Weights of a small image captioner.
Data: trained on rendered solids tumbling over patterned floors, 11.4 epochs.
Rows from block 5 of the image encoder, named by matrix and row number. Each number is 128 + 32 x the weight over its row's rms, rounded and kept within 0 to 255. All counts start at 0. Numbers have three digits each. After the name is the row's rms in percent of the matrix's.
# convs0: expand pointwise conv (encoder.blocks.5.convs.0.weight, 96x24x1x1), inputs 0-23
convs0.0 056:132128128110175074099128128106128095131068128128093114107091128166128036
convs0.1 108:165128163103117128073128128110140083128172187128103098139180128128175066
convs0.2 078:128138099128128135164147052098202128086207124128128109154128117140128152
convs0.3 092:082082128128168151154161128171128096128179097149128180144128157096174179
convs0.4 109:128131128128152114132077090201176128100156192128128128128087096128168081
convs0.5 079:078128128128138128128077041119161151131128158136171182139107137160106082
convs0.6 104:159116128128115114140147225129062169116128136128109140190116128090126161
convs0.7 059:128168128211068143128173174113128151128158128141128139140159105128096187
convs0.8 132:186131184128113128065147123126128174128171087138128128104094159128181082
convs0.9 114:116067125128056105128128107074177128080072128128164159141128128100146115
convs0.10 066:100128128128102128128183094087114148081231114128128082099128128119105128
convs0.11 092:128128085128128097142163128149126129104128170128190128052128208153141153
convs0.12 113:190128137169174099120128104077170160160130128171092058128128133158128128
convs0.13 066:079062114134128113087142125138128128179154164173128073105110139059128128
convs0.14 074:128147128111103128078128128128128059128141111222113152103128104128164071
convs0.15 095:122128128128162096110191128128128078060175095100184128097171135152128147
convs0.16 091:103122164128121104083128128128134111129051128141184121123099204077163128
convs0.17 132:128123128125115121169170042120167154066111115076090111128146120103087128
convs0.18 072:128128128093192088170192174153122121105098176147172128148128128122088158
convs0.19 129:127134092120174155128183171144146107083103160085153083205128128140116134
convs0.20 118:128113095171170131128128177098182139100128126095185086087108128068102128
convs0.21 069:086121123140075176128125057128183085151170114103128128152140128128165080
convs0.22 079:081084128087121122159128220172137147128093128128128128100093072137146128
convs0.23 079:128066128128199128086115202138128134128101122176128128128133128147128197
convs0.24 053:130128128152128128128088199132152074128112132142175128201128128128205128
convs0.25 077:096128106211161128165169098150140164096128137128128154101121128167187170
convs0.26 134:206142128163128178149110064128110166129141124128107118113065173149112108
convs0.27 063:172142134153041128087128077128097138085128128148116153084165113100161151
convs0.28 071:194128165065128128156102128150103159128128153169147102108130128128216128
convs0.29 091:128205139150165086127128066128203128134128166128121148128112150119128179
convs0.30 083:115165186125135126128064051128068125128139128128128128143128078098084110
convs0.31 107:097102151030128128168154097123083162126114152173128128105175103128128128
convs0.32 102:148128064080104132111131120128159128183128133128046097128139128082153080
convs0.33 116:068128118113068074165128128111094073097084137128087128162153128128170128
convs0.34 116:133152112155124099104128159154197128126085090124080128121195151128078174
convs0.35 071:080154128089191128122128129128179128128129105156134177051170161128112101
convs0.36 072:181128188128093120114093138128111092142128181058169114167147128109168128
convs0.37 113:138146085128097142094128128086165128198128181073074096128107128090145137
convs0.38 063:128128128118128128069128128130104128078098127163128141105177016128123142
convs0.39 071:128057160125118110128187084128128128128067128128059104174099128128113111
convs0.40 069:143128128095128165128128182169128128170128125098128128175107082049097076
convs0.41 115:127135121116128128155154084162137074101128095128041128122145097108052128
convs0.42 106:128086128073141089128076128113102081085129155104128141086088098184158151
convs0.43 134:085123126148087162171171101100144121134123128128155128128055196128128185
convs0.44 087:128155128094141173082105075128159170128175162134128078128064152128093150
convs0.45 081:133136137128095160125096083128052184177128128119128128143128051155128158
convs0.46 094:177086137128078111055150109128108128183128128128156144128154131177128067
convs0.47 146:128138145128086133138128120136157206136122081170139118150128128151081216
convs0.48 106:195153079128126128128216145102128103128191112090108132166128122128134128
convs0.49 133:128130104168183128119128086128091238128141117118148100128128135090161129
convs0.50 100:143128167128066140128068128128176154087128098069128138128123149123088190
convs0.51 139:150081106128133113131080100178150109144128113096161036088128104137128164
convs0.52 120:149124128175141128179153060128128073128148096115176105128146114184181128
convs0.53 088:128110128137107048128127148152142134178110132162128168072104128210128128
convs0.54 083:107202128128110198132128078128171128126122174128128183120089128128177128
convs0.55 062:071114132124070120095161128128086073139128128128198162111128128128128194
convs0.56 142:104118157158114128128179088056134168086092116128121044128106141128134124
convs0.57 100:155139128128114149128134052112074094091164053128151128128099128071128128
convs0.58 086:125156128128105128162128128056128140128128128221152128162074110118175155
convs0.59 081:113077140087128095118128107128117128128128188179093139128128055200139138
convs0.60 099:128077128149162157128204107185178128128103099140128183129122099173135128
convs0.61 097:101071128128128128128166128128195171094128101042124128163128102171128128
convs0.62 072:092171078128091175175155130121128128158111119152128102142058128167151075
convs0.63 087:145114128168128158087128176128107128177087118128077110089084128083128060
convs0.64 125:129090128128179128102128154160170207084089104128114145128101124181140173
convs0.65 153:131103128149150100069128178179096128128055125087128122188128128155145157
convs0.66 063:128128175149128128128127128128205095179083167128086178194128128128136128
convs0.67 103:134099128089128128083164050128141093182128128128057134093121116103156152
convs0.68 083:167155094105123119139120128096205128161087202098097122174106128128121153
convs0.69 069:128128191122128128070133179128054128158128092182128128092146169106128114
convs0.70 136:101159128133100113128128191168098185163062113106128103103108128084112084
convs0.71 097:135128112106112128128178102113169141187128148055095193128147155089093128
convs0.72 119:135101114090128092152177133181140137086150143160195098187102169128128140
convs0.73 103:133084128102100161133105128134134128179087185128083071196128106115162119
convs0.74 081:073128181128109128128128128146128149128188100128198128150068128128178171
convs0.75 092:141156134069098078128110084174128162042156142128121156122153109151128105
convs0.76 064:152128128151037159030128116108128103165152128155106128128122145128128128
convs0.77 073:128128188128189042163110092147128151128137104136128128128104178096162128
convs0.78 106:128080196138128064105143147090149088128125064105128105165124128124170147
convs0.79 070:128178090128128108171089076117015128149128111128128131130128128142128112
convs0.80 100:128185128128169128120128040128128185128187128084148150162117117100128119
convs0.81 088:124168164135148150073072111157128128098133102128202118128073178155138128
convs0.82 077:129159184163152128128075154155128128128065163128106161087128181099175143
convs0.83 124:072162128128136138128154099128169087159062119128103128128177113146172194
convs0.84 103:094128187128176120128128127128128065144100128115079065184102128158102106
convs0.85 142:128170128184161128127109114128059168154083142117142086187128128166167116
convs0.86 109:080159157125128129128182128128194117128077131146172170128109199128160128
convs0.87 062:144202127128118156128076164170128128115128106128143187040128128128128128
convs0.88 095:128128158105128049096128115176123142128128077131128131157065107145173182
convs0.89 116:178077081105128164118114122162128171082120119170117082153084173128157110
convs0.90 116:115160149137128128128159094128133108128128046073162100157080200128122143
convs0.91 065:117128072137143128135128143121128154174128101128073146147035120191154128
convs0.92 105:141128142128103128039128109128096128178128073128115128121128156051097099
convs0.93 157:094143131087128143180189106124104114079134128082118197122128138191128128
convs0.94 144:142128128120118149141128102128173209076139128128108069096198128095105139
convs0.95 117:116160098064093135153128129115128067077164056145128128128128128106088160